config = dict(
    arch='vit',
    model='image classifier',
    dataset='patchworks of several textures',
    train_examples=72500,
    image_size=24,
    crop_scale_min=1,
    horizontal_flip=True,
    targets=['patches', 'centre pattern'],
    num_classes=[4, 32],
    norm='layernorm',
    norm_position='pre',
    hidden_act='squared_relu',
    mlp_ratio=4,
    head_dim=48,
    fused_qkv=False,
    bias='all',
    qk_norm=False,
    layer_scale_init=0.01,
    parallel_block=False,
    inner_norm=False,
    patch_size=[4, 4],
    conv_stem=False,
    layers=8,
    width=128,
    positions='learned',
    pooling='mean',
    mixing='cutmix',
    label_smoothing=0.1,
    loss='cross_entropy',
    init='trunc_normal_002',
    residual_init='none',
    optimizer='adam_atan2',
    learning_rate=0.0018,
    beta1=0.9,
    beta2=0.99,
    ema_decay=0.99,
    max_steps=40000,
    batch_size=64,
    epochs=35.3,
    lr_schedule='linear',
    final_lr_fraction=0.01,
    warmup_steps=4000,
    weight_decay=0.03,
)
Rows from block 2 of a small image classifier, named by matrix and row number. Rows with one number belong to one neuron. Each number is 128 + 32 x the weight over its row's rms, rounded and kept within 0 to 255. All counts start at 0. Numbers have three digits each.
After each neuron's rows are labels from the 100 images, of 14976, where the neuron reaches its highest value: "responds to" is what is common among them. Only what is clearly more common there than usual is listed. The data: patchworks of several textures.
# fc1: MLP up (model.blocks.2.mlp.fc1.weight, 512x128), inputs 0-127
# fc2: MLP down (model.blocks.2.mlp.fc2.weight, 128x512, transposed), outputs 0-127

fc1.212:146087128119130154102126103166088091113157131114118084143162109143133141103140123133168126181158098154171124123101073098182159128160155125125092114149147065172167140109166163043172113140121124110153129033129128154109124136124141094060148115075163140119126101134118121129154029093107111090108163171123101111115164194155120153083121135109180127112176191137165151195137119142058174149143
fc2.212:117101151135127151130101128084096107145100096144147229132138121095083131192172129108098158111091129107129120106142128189110187113178086119085161129140120046124150129153178151094123117185141123106097098211143145152113116135172125095038133096199118080134115152125198114127134204113094132159134123147193111136104121106129159144135097120116142101149075081071140143108153132169123165135122
responds to: blue

fc1.36:120132163072093133129104161090128121118082133091131107187104101133111103135221090111146162132136147133113096138099120145095115183125102218107124126158184132097186059131121061131121143104106103120151194140146138152092194134075113124117134125146107158143195080152202101104085138139174117117102076130129116074133141147114073133169147089122132139180116140135155151173087182145117132139073
fc2.36:133132106112140120143123209169158123158139109243099180145117136128147125140177127128132175121087158127137053131132156096170105115148123151135138125097153122151144166127117128085147137117121149170113125165137113109104129144078155126131066129029138129092113121142067117188089148138187151110085120143082153168170113113111202116211106113128124127116154120122051101132065101076109133162143
responds to: rings

fc1.409:094134192086199137134088179095137141130095064055093130150148084134159114093136119099103118110127151115168103143148063148167119171118127162089088136069113124084138124168170152092146112116107110131073171134150112133110149095198114099121101160158120155186138093089162133143173124089122145149151172114106182121135128029079120169076140139154138105124138195074121140122126108132106142171170
fc2.409:096156113122098120098142149114151151150085098162171154122111139122120148201102106107162156077132126125118157137109124226078129128151142153112141126220042105110099122115096102113116121107095134126181055134146104160141083167153099125091113067110125106074086102141125089040128129130158139132128135096132119104080163147130124118056121141194092100161174100129111125148120176068130104085168
responds to: rings

fc1.201:106136081137153086120135139094089076150069155095152161131120079126079128206063101118130096156116109199092116130099179180104140117122129113075119092131171102172181110140100121067078108155153158167126134180146129067143131138118139122102160109164126132130119133136190135083102172172155117164139071076117139091162145131139075149140094141086181184139136104122114103179129184118132172088088
fc2.201:139103177150094077174125158105166112161122126129140126135139164064124123085135105153111139062116109129133142137079137166133141146115136140083160123081078035118095142090105173104106107106125110101180144098127078123096174105090134098108101119103169212196180151053157130174168089109155136142120184115138128122199104171157101123166092139131103106135114101123128146094118206144134184107141
responds to: purple

fc1.136:159168135107133092104128193085177102134159126127133140103104128138089086161169107126107148127043150161078082046093173122154132167102136198138121141084159107108101106154156122124112126163107130189144075098108095095094146081171116095146194167152137153169101188080125142135120143178116143113155185140164126117095102113086155170143157163113151118176106081088128135171088094126168150087156
fc2.136:097134135116098089157161104187162064118175132112140082101120142130153113165203132130156152196169120088111130087138165079118088124143051133083146136171136185144116173135132104127156106120159141128140135143187122119107133171165128177131093143106104106159187145116208102076169137114103121139098145130192108112110178117096166127086078127086072150111145180119138089103082177130078083133120
responds to: black; rays

fc1.71:133135078151152152122064107055116163108143154100120150111115173131187169106087133082127087093177072098094174090205161149104115144121149074178121156150062156127152126136152150145128157128117140084070151149143130144176089142177153147137142078152132099108090119125084143193142109114118135120169125091100169078192113082114147169139128119100063192083089134130138155132090167152123129106112
fc2.71:087159173151157073116161174120185165115151126156137123135142142160153099114158137104141071109105153073092095124114134064095125131166135110098147136102112149175126144099032102104167121110093125169130148181135107139123133106145130178156123168155119102148238149095127168125164126137142167099187126105131156128106118122195134157167123162106131080108124155057066120119072089117116064092091
responds to: teal

fc1.164:110168118138107105139192102096163119141084169130107148136098135145083125200131124113085141156065118133115163168110166139077117155091060153081151145083075136115167093140163066151065148161109132111123162115117092062156132075084139111170110093103105177130130169140116103150136131165197101089148075161099099083154084072092131193106152122109063124137141124134185113114120139133165105133138
fc2.164:105119105136111151101087114131174094105179145127104090156178146181164130146167133135092151196193170101146100140182151082152099157138124132144137114104065208160072140135208115130117166139074078099105166159122149139134116192136105177109138172092078139172138094112117127133137117160091175086115162170107083107111129122111173177145077184071113102138110132080092147148120153097115137111134
responds to: yellow

fc1.210:134098156155117081124104108169080126111100133119141093124079093107054130126132103208127139147184170137183131132125105158081123097100168100088121108139159135135113125144106127086106076103176120130169085095152157139151123097143177184068118136153134156129166111196126124159146101173199123119170173167138157218144130087161177136123091124115130167176073155116188146146162138131105120141065
fc2.210:116141110167076126139134097132136121137135140103095100144169159089146179124103121123158148041104122121139163184181123149182129166118135174147119085128098090125182129102159125143125122157134156200174168171100121143155121125110099102163175110133164153179091107061177144033127077115098173136138114138110103117103128129139053139133096079120158114076219133137102150082135086097174143143134
responds to: black; rings; spiral

fc1.133:122155083124118152085138137131131104177107161154064166130151121156083131119075137161102137120110123172167098146144109195174134098125099091117080122119070100151130113144188143065134131158168130128105096132127110103185051150124121109109140130093124149204151164067123179119131117141125142203125159143122191164130117085135196131057111164116162135117175063105089065120128133123146172137172
fc2.133:124146156136149111114090138068131126090081110111203087172117150138154138131084123171148130119128127115176083132115146142101115060143145078071157132118116104138120121125132106157158155136076139138149215114124080120131114131120172123126087115121161157109086128199177157170144151177166151083164111130147134076121124169107008160155115176118148098152134230103174107119166145118107147129114
responds to: white; rings

fc1.332:139183148120111134083115132154139124084079128114166080146107157136061096059137145183176215102120156134110132141148044142129113123104104145123126148198133126121138071112147112152118133167145141136144071106126160168126204149101107094151138142155129170134179138170141105125132155080115149166100187104140142096123095124166142183149160075058113188103093140137190124157156142138151125115060
fc2.332:096153135128138105168117099147124152208130122181140180112164113102134134095100100125130075069127108176149135117127111151166102145160156134181082088144095139132139159071072142104126185124137143145054109092149080148126168140129111145148096114031129163196091153101066158172165104099158155092107172147109203180126135145097144109139094119123131145118148149124069103092150137103169190137147
responds to: yellow; dotted

fc1.481:074129172176123079172162110123148118185113087062144122096085137141101076164127126143108174085107156155077121130180110138113136131107166103119139106189168136134104114164098124133077146157136159118048131074089141152180165116132087107139166095123156169126154151112149108126120200114180134124161171066162160143143136080057108139181091114171159157165133089158113103099144090135119131114064
fc2.481:142140083148092111115125077133125095094111087171145094115174166100129132091132111143127157163159109082160130103155137144166121101141150138126163166093151130155132096118163130132170111050114188183140108132062148153217135135120157063159142138063123064107093160131109155145137140173122145117198136101188123077084117122168128161175153148116141141158136128105090194096132170147222106122149
responds to: blue

fc1.342:114114182120200149081091086118074191104161157167178129165120144142139172133147096177148121150090130117105141101140118159102151048109127101182172100156106104076182131089108129144150108116173121117175090079161140112152166077118149167127148139115109154160118212170168150063122128155099199120161105099113070084118118160171129110119089089134141117114096172177137141097150095121116146121140
fc2.342:148122133126155156140114139113180064190116132064140140162123110109147113088208142156172130128153160059142085128112196114118098130108116097073080098189126133116135148154092115097146127143136155128116137113096134099098127169090140037101167108148087130103091133070144143185099153099095131197152094108141149127150138150094146108196114073142149127079149095094111140127087160129178199093100
responds to: teal; purple

fc1.194:161108110115085122134142125121107143101143177095135124100108154150096140126177106120107110130079077132151143110108172167100191136080090148110131002130109060110137100119105122122116087166121110160134104160093172055165136105102125124160081135140132137113199160131143123065121144150170126110156162113144180105075222165112136154098140117129100164122138140153028130103104123124154142164157
fc2.194:106105111110127137137134098132142082149118127120130037167134137123114148123103128134149109102152126125132150127141106081161053131126144130173142195112128164112104103159114131190122130088116129110116157083084131135137136139126147213078111138081134108096129114138115144123116015134159099109142137112100125103140009151148125133119005144123140144095104148167226166130118111124093149129133
responds to: white

fc1.100:096141191186148174138156175083134115107129125106139107126186037141158164120123089069083091128120088070165069143149151130094139162127142136089132130079153135138164153124156182142067102140101150135120163114121149066112064168177127125130138085168135151126132108169108195144134099120094116152146080154129131121119117087034171089112136103186128135137147166133119114162062173125131142113116
fc2.100:135143164111178166093144197162120112161120087176110191123066118135108118085144108154121124111144122110149084107077139174107097111162148124136122091167147126134143123148048145059165151126102136215159109095131123130100156120126133123145102159000134130127137167087085140158145150166137136132133112101041153143129114162120055137093137139145126146092116155137131174143065101129133104174109
responds to: yellow; zigzag

fc1.503:047073126152131172102101141171125117088148111115128135090116159101082146141157148187128186130101103097193136162088097143171133120114166154139139143108154122173118166141109139122171180126118167195085109088144103134111099112192106162123121138125080112100180118122138116110094096143161125093194148149120057170192109122110186092059104148134116172156072168141170078099105104135121114125174
fc2.503:123146149105157096154140112102134173196173144104166181099125177110131108131177169165096113098125100160137137126086106134122098126091098137131131094128186176165123117095118127148114096122137144085120245058118145105105126076140153142121153145094133163147087152130161190210110117129153202139133166155118088142101150117094127168153060130157084143088137134165172168073162143143154109166091
responds to: blue

fc1.282:137127129147122083109052078161124141180118114137160140140117146104186198182156160200158164104087167093108098075076173126084132125093135126146103154156165161144154151118117126156116107116155071134166135101154110128094166072151118162147186144129121154067155122098107072124103084160142115146172112055165065145081122152139123136155103117062172119111099158131116158169130133123195144090129
fc2.282:126155123171158127121118132121103194148179162066170099122177191123139162092121117224178139155171167143145074115094097117178118148123145147138144076138166156138211187154087120192159148124097135139098114117125134147075135153181155131119062080112170160118129079100143118116158109192135131124170105106134107099118128108134141120152093112108127166129151136149141109169094133170101069190165
responds to: black

fc1.326:125135169137140105115210124119152118173170117180184129155082094147091027146153158106154184118156103145069132168173120121138099097095168128111141082163165144104109154110086157094075135098195129151170091087160104149163158096102118146078152151091175147154133145114140098192131148160099143132135151145174159135194135114154152136176098137143126178161109072112110114117116103115085126124068
fc2.326:097135125157126132154148104179138136124172115122056134149155143138165130155151119090119122078164164138105096152127162198124123144087147177143140127074093174114130086105157086165136145114115148101124182130153174126120139126097086201123110048150116111089102128133136123184134132210141079139141168133153098124150117163088087209126101099056131123095137130128171087121043157174079080154138
responds to: black; spiral

fc1.182:141118162155094177141123154106146080128178132174177154125123136102154102085155140135143131135114053121079111141172110135110074082109164137171129147126075173110080176122174150161132143086086152102140117144135114107130158126151165138137159185104159044135101098162135089090128159075118196098143091108088159117198085110148138121166160132151029119207119114111125139127128129108158083085140
fc2.182:115099071097150122171085149163161142140130145166105094177105143177111136142127150116103083164105141118081081120142140088115126122125113058082103172118096192143148101104093141104128133140196135100190096100083107081152124112108122164162119115184117142088162102082086108114093179106082111177116124119034170110103155137120095162197183118144119136103137121103155137164078083069133076113123
responds to: red

fc1.375:171159053169118085139181070166109134108131086108129120162115110119079078155052142154129193143120170132147105160178076130116149129124149107125159136161137105190048129162138167131085046127141148152125101171138099135160125107135071136138103139152175128164124118154137114106148107171124095101147169156099091175131140093082109126092103082126095207187100105111134104084128068137118118150133
fc2.375:139126159150103108125119103158184150222123074129148203136132129134092128184101137106120173075099118097148187192121115193149142124164086137134138115128143149084115082118098123155131124129084111123117135100115152153143108076138182193159130095036072191126160154148108143136111135131145139147123094084083153073159132104143113116103108113146144156141180180161081070124103145106152089068123
responds to: white

fc1.259:108116153096099123058141104146097152143052135140055153064137116123071117155168111198101087150116145162108102098056143151128171104107094167120177121070169149116153091086117089157137175125131111127120109145109087145117074131162128212170147154134125101171122194115098126162084166151147137171115140154168165156101121111124156151139093147102114145130146112096082142194092115117119088070096
fc2.259:126115140104108185103140142093176133123133107124143083092073130097123132108093112200110114136113126109166142147100125070169088109153132152085198120170130128130143184188116157125119061105065110101140090095172129179103131135131104173142136043084159116111041144127087112098142108063155096088108091128117170126145108170132182159115107122150116105172110099144119192152150138102062087148144
responds to: teal; spiral

fc1.436:103162158130170084174199117125157109150136065119170126182152103131183094091072129145140142164126112065157146144125072122151128168121141169097131131121145135090045163171153133122116065104142144134123149084124124075122088111103127137132162111158126171161163115079181130191161160088122057066151138085121104167102114078122095100085115095140157100127138093097164081090121108162147133178153
fc2.436:114138047138120155114116095103152115152118124115025085123110134116097136202095139157120145050109143164129139124142144176142083127132115148155153121136154126122051100137136122150114150127090116129117081139132143099113107177141110107115121068197109104107131156157093137018160103138071143190154144097091096151174121156124125124070145189132139135150116170117140171166119133117111069056132
responds to: red; rings

fc1.78:143158136160187128146184185071171096140152167077104111116152068139182154228093109077117089140094104189166153134174154127125115174108128094157132142105094145136152091112112113135121090112147095108141102155136101091151085086113098114151115062158134134089096126116132165135159120154094154084216123084123108088091108089156153177133154112115102150072120146121135102071160161122157138152173
fc2.78:081115133116116163110127125125157152166139199244153093141083162122110095141164126150152089112139129045160126188128152150193059169096162114086104110111128137159113128155071110098138155131135145104170121099118164121160121106128140169131164128118121169241167133150103137098149107161114137130112164076056092137122090112121137158100116155081138130154176122107100174130176110134108149137103
responds to: yellow; checkered

fc1.418:107156146120096115167127111126172115109094147142135100093094149140090091092121114157099144063052167112119082150169119127090105153087048113092148160159091106143130089120172148138094134200076130164142073112131141098090122087147101075193103098123097103105139128074147158097168143111153108105114126096116106154091063090112176126143191134079099120121138130093165120138077138205188167144123
fc2.418:109126127131139125137142134133049085141131146093136118131141133065101117117116087101157095109095137155139152166136161169189188107097156126135098061120135179128127150097058139118117158115180141130158170103198144124140109124146122160020143129106147161141139118133168120160115055135129111111119130115121141112107116135137092105147000118130141113148112136159123158106102113152059092117141
responds to: yellow; plain

fc1.214:125173132201091138180133196150169058145141165144145123098097132132141145190149102132109162106115155173069184109119168164100082140091174150150095132102166172147112120131068075091135154069174139134161192128137161109178143119141146157080104163090121113129136138185124132151091116149167166078135101143188131092157130153079109134093153133170160165141114149143141171131156128112068111157177
fc2.214:120175133126175115072162165151101101079092116172131116102134172109155154110159129123114115112123140130112089181138136169125169089120136153105109128163158151111163162153140167157132132147145086117116070078139118099162125131150080129118174098120154196080117148117181132168173096094192136190108080162152164186110108132106156145155091124150151119105227054106074105134184095109151195160131
responds to: red; dotted

fc1.371:102178133111146140130181151119164092144102143151137140118144189148109120151122092152116161168127100104133083113096096196199075096122127157080101140179100152140111126181108156132177094123114154102080115103113104067161127179116158104105131120165108103143098173113201083148172116164109101128196187096079149146136116107103158151095164096134076137106154034140126098173164167099162117092120
fc2.371:076132098129102108092139071145181190076180072139128090118089101140102122156062149087134133165133149152111138144155127103034101151121123125181114130127100150115122077125209080153135149105114109121125107187138115082116105149115110146148104161142127164064162122132170096099078137147073181152157164118080125121155125103140179144087169094170133118106083181108144113188191131140103112161121
responds to: red; green

fc1.170:104122096129123142041109112106104135116068139100101184134141122176047175150122112191109078128142090090115108128084150203113148106125115118129119087118139105178201059085110105095168125167163137152131094169121101119142085187142165141097181120132081124150142134149192133140093166164147105161118072143101123139158137124155145100128075099106138143074098140114121107168096180156140181089119
fc2.170:127128104144119113151097151126140142138155132121100115103170150148132177159121131095129138111128109073106110123151155149110093136122140128111195142141120089162137085106056126117162082111132138152135213093187136175121136088174175045135096108134136174113124128135213118173118136087177099074099190094166136099179124200152079094129134163187152116133166093123102124093119192095116184168104
responds to: teal

fc1.382:126116122113115135114137163123125169121145118106165243125106168124127126096172091139090150157144144072096148147127165229138160127101075113101157078113102115128149101106036071164149129134103130136135091170126156157146105182124098175168116074175089114087152176116120131136134166161150117129110125130136174120134117155156182111152096114076108121064122103177072150099091124149116091114066
fc2.382:114132100119144095134139143127152094129106118114128017143113126093123132090136098139149129111158126101136126141177152055173097106137105141158084104134133162109115131138134115192166153150135136169141127114160095089142162148085152149168139062030112107136118117160148141114130018138170110078158131089086164139149069136139110188145114123189145113147161171105159091093066126169121189151121
responds to: teal

fc1.77:142126144131138096114124119132107183117110101123109132151094167115151129100145142141075121094174165120158184138171144250125157153127142163138185107127134195137114148147040109192112132044150161095142153180153130113143141138121104220126101134170109087110152136134116163153104098146139128168116104134092155163126102132132126129158062139197135131136063106149112199131125148131106079162098
fc2.77:141153126127119118098146184151194127081112094132116175153135129196094117092143120117137115236108127108141129123104117106076139153199144112124119157170159170117139119135228142182140103135097130018169085108175103129083106120120053151166094126131146157125161121114120121110124202140123112143138125091103113134140140131120145129134094125140109144121154162088091074135118134166100050082117
responds to: teal; black

fc1.336:107110114142049140152152110116118130138080142104088191125103098128068137181160085125061104133124156218080078132142109172115137100105092113119130114152161109163170100094131104143120103143088147119134148137137123074198135132109084129154103136129077160128125133154114163066070175104176140138120074160097090065107127158066166148149132190194138122179160087140112126096144109149151134111169
fc2.336:124101085140150141115083094167189096162128147106177056102109110117106133096207072107159130176140134060163131092153147101132091171135154205174120131106163148160149143150114181135121167143190132146137104146154061111152138145153141152127140128127131154103084102153047121120137088116179067133139068210112132170126132134140125116052139113183085132108138157096150121126139163155117151109134
responds to: red; white

fc1.113:122134083184110117126079109078206127100096119164081130186085199112119171089047133147135144149109135083071116102155176158129116157112113126166118126169136156196109151111157184128184133134157107127103148102171148132138185191159114133121153102132114105145105123094114099130166127093117105128127173075106170180099126183048168180090107124103102128087161080127117147112141116126134125114088
fc2.113:111103197159103167105157168165126152091112052127114109188162113128125124174078147129137140180118155102089058132117140105127142121154114101122155107111104109178122117075076121073124111155066102131111125173150133141086088090201166112113095167154143136074165141125122105136156128095131097145143201135128209107105175165158148158161130163112128079125159163135111104130032106109109111090101
responds to: purple

fc1.7:153088108165118114115130132130101154149123090115137191114102147105112114131144075096083121152154083139160145139127159214114164145100130127116173078135158137179144168123041118149135160071126128139111175194132119078129139142143109213142097119203112140162170153139140130138102092176182124151149132142121159147105114120122145185116075154118170144180073130165092173113128116192063079169113
fc2.7:140119107122147096084127127141156005110121119170101083172110130137127098116124067121150098185107115121133153111144109074066124124106119088116101135115091255133128126137188126204136143099133101108162107161196139122116127126157100217140143116105122130126140142116126124093130105147151080163129070104130114115172126120161110129155073128140132093156135163125157138104062131119059091103119
responds to: black; blue

fc1.10:093103133147107169095176187160168078137127089050157124123171121118152127194117138120119170069157093168158198139085112114196112138114099138138156119039089156114096096101112145145126142073100131201150114114165102094130121137143108180107122127136078053149148109158100140175109168124147096151141132090164178130161149126178128149092102163125097106143148129166102072111159156133087092116151
fc2.10:119145159080130162129122130123094161141146116142066174094138143050088102093160081114143127177088148126140223104153122124120141100117155096088118063127094105164114077134153068141154121123133117136140136163026123086151136155141131079122137161128150111130086141084089137210159104100183150141182123071160121107131138132141103148091134094088141119114136069102096146123139096150171173094190
responds to: black

fc1.465:121144187185044145107183157132195118115159135112099118107117131157128119116111121126122167149103095125124163184119133125158120122108119163120120117087093099130092202124123068111110165155102140168174060122099069167098118156176080097136190116126114141186107113131141125124112187073142157099105162158154176150203111092153211078140156138137094130194112116137120123087108098161111141108146
fc2.465:151125145165150101152119152104108094061141098144137129141112136066167123087178153099112149169126113125143167116113133128072110156108089111168039086129122094130145142134142156080161119131149109177120155140167139128099132173149052127016150152160137135087111135089108162133147097133196167165122134148077083151126171108138144094114101150125182152164187084186145157130095161165143200131106
responds to: yellow

fc1.493:150113098141102117120117117120124165163120131123124210085071142121052142140163122105130154051107154121104125103106152226123148122128075165117174148097124128133123136148099089176091150078101140166128143183151116087107129130110112184128092112171103077130100157162120114129124148177155072163104127202113152150128134155084153160091100173124119132159077108158064135176056102135102066160119
fc2.493:115130153132107119153152204110107157132115170066151091144134101151103123098128148156151115196140134139111131115104136067095155115163123127111128127117074130121124087162165104153115163175157134128179134174200091139097142143193109125144096164137126121163146172161131135103131073110177120133128106151162082106165096159164095170116127160092185108128087162228097100124042111168076065128082
responds to: black

fc1.311:157114183191082106140199126112157098099080130148086124089086146130086145140102112070111146148122099156196135169097136136092104106104162123140091089167101119085159123110152100092080150117155087129179117103120090128075185153080125089117129109097154102085147128139164107155129188137089124163187154107114167150117161061161136159163161066069138120120157112211134125094156156136135153163104
fc2.311:136161133127112095136128158157117118136144120114181136110185121117151121112112112144119144100113103087121193119129138184085182111120142166111143099075155138140186163173120170124097101132076165149108101195111124139126145127109148181118135129137127120100119100115133182036130064164038191092088124106132111125070130146143131084129178080095111176179103099088081093119185088053124101106136
responds to: rings

fc1.211:165122061187153098123080075085118097107094134104139133173103168124165205108039133115092164170159189104114100157129156134094105124104145059137097111182114139118142114146155154102121103123132171123100145137121147144179172161158135110113104092163117158082075134145122132176122156084153122170112120048151155172119137146136113159123112104062155183075174092132131120139095153144119163156071
fc2.211:134129109140116154114168115186144181135167132080118137150144091121096087163169134147154167082153080117146119108111150120176089158187110139093157150165179183114119078118054122155074184098086120084165107142058132060110174117121116150147114168150152126158157158075124172082125147137142133113106118132143115151115156128169145143132118117151075084154080117198067156170165103152175064148143
responds to: purple

fc1.405:115120123142133130134098094135082119109139192129102140105126142119129183146124149163101139144120170160107162164091156118090128140124156149175133124044183150102164161146098100149122164125115152106130161131119113151172070102143144110141182139119131129114114169153100169106057115115164142126089035140168042102191139111127066048149123147136163105159167093097169148172160141157106102042162
fc2.405:135149168142091083093125024123147178141147096146144148105115141134119104167086125149112179103134129133136151161139139202155113175157140143102184141114176128128144116133169139093126086127097123088162151134156149146133097138155125176104119123139156154101104170131162129171101112116135097046122149158126075082145196123121139139130121078127090101115074136133050161134185127003146086145123
responds to: green; dotted

fc1.402:107202120105175176084105116136170076152129110146151125158131156140154097149127134179129175107124099081155162063144136149149082123089180170119072133137121170159075139094132145071179138059205120102138114095150149131136141171148188133069127143110125100159167156081173106143142135123123142181167173094167179173163160111168154137121144100165175146100143110128127096170160145132085135116074
fc2.402:139151120165124131149154106170133142166106110138164000129125181164119170138105167044140141111159148086105155149087129161124061130109119129141152076162121138117145128126100136145148088116091101154143146121131103094131149150163115154123201086085116161128168106154101153057109083133143171143111116152142159110057099156130167130091078179135063113116159120138088129180135126118189174150121
responds to: red

fc1.370:121112180141178144112082052129048162146125179140146114069126133132117183156168110156151105130115123168165130127146058142104118055115108138123173146200094115105156165103154127133109158123168142118148080123109130049156150068096147136143075180144144085107135140153117147074079161131159177172191073110153053095147118110119136109177144129131125153145095179137102155123109131117150113123135
fc2.370:114128145104151111105118139114166045103107108098093116140102128064117119115151144132087139152128130130145135144122149108063116112123120141119023155105134081151130113134151149084136140139147125149104142113095177123127154169118081099063165099131141129088113115125115123183070114084108102193109128109117148135125190102118145117198129124070238147118199090146159077083112130086118211116102
responds to: green

fc1.135:125126071063191126079143161126105070207113125097165141146163078149095112184142087150169098149104150174060098147067156145139127118115115102109150126109166105160103067128138137115129088158146113159118095111135098114120078146188154132147128190129120142168093118131174120156165169135128145126146143105110146138110100163127109152103140192116097212086176152047123077151091181121136132116135
fc2.135:130103097127149109148141120127083189147126153079126128125177148189138137160134120168114130146153122129120128125144098119130171159162095146119232157111119161152169113153100145113108092097116137068103147147140066141090116148097124168218095109115142153109104147125175138077107123131102145093127116142111133114143124139105139173080105123136062150122044182118038193105201090136186075147131
responds to: green

fc1.414:115122096102121133060195091202118117073141095161167173166131150131125134173135148208154216141100133115141088141161108144163149076124156100139124074130154122167155099131100157134125134103119128114107103119135122153166119135107082146115116113182116119071201148106114153135062135136101112108099111170130077106126150114107160126132073194124157134126093109160137039084158075154079131105171
fc2.414:113121131127159142169168160173107122143166143149207156132123141143156145118154170091137111113119094079153146123135127180115125151140144192148177134191131094139168173189045165187170146126103104092091082138135143125130135147126073156112155157107121092070129136169166145145114112160125220116123111203152118155106146139101206164123106191126100114102117113172087107147103112084172107093153
responds to: purple; teal

fc1.335:164125194191100156156150074098148139138097177166107176100169126130159174097192107143120109088131083099121155074143166181083127134118132170136125117138139100132078180096120156110120137170166133169107131100151141080175071184107148111155119121074164152105114134139107120135169166127123167102175105129189135150103133112063143148109142101149076173123148176089052174121097117094155116187147
fc2.335:123157135126124110133116120161162100117096163114113075069115162101114144163129109123168142106131175158091166170125137104175118174117149162139152144151104093102056052117101098143148066105048168172181117191079162071120143097114129066149179143173102097183104132163130159093150150061161102121112048104107140106128133099116098115161127133127148103122126152154163128125123073169154171083126
responds to: white; rings

fc1.344:121142123141155119151120100090103153085068107149084233115152181123155095107158128116087114159139091162164131127136096206106160122104098194139145074124167118132144121054092099150097100101095109115083118117134072098118146167150106182168069136185153144139203081147133151107126159173178154168171117096111095178095094094083095103097097108143150121181116115117105130140135143133130123152133
fc2.344:142123060110159143129096172146125118135152159114118059106142120110159104137151137124127103125113132138103166127124191066164090120124181129123154106124143142160106127143156147143082143099152143145130189072145166106138099163176127149156173127039146131182119127132148099115170023165172156104158112172115152162109116179141072125127099163125201120158154147126174077107103137163104213176156
responds to: teal

fc1.277:123152167163071110143124173102168087141083167123124110103107148118094086126120114121081132131068176169127109163182144125083084160091091156080157172120103167118084108147133117133083139140109158174128114110114141094124133089143131113183113101151116117116122143086140145113147124134173128141118157093122150150141054067105183151162175184119190144182145081080191143181080159191167141158068
fc2.277:113101126180115111103152138135071097116129142085135157125153119105105129091095103133174076200089124134116173120117165157173124113077142126152087071118126245136156147110044153206133148149136132131131168140181153150147126110140114176101131104136118131141122111137085129126132048126111108092135104113146153132097139131120110137144041084137122110117114083117109131112121086165051034119154
responds to: yellow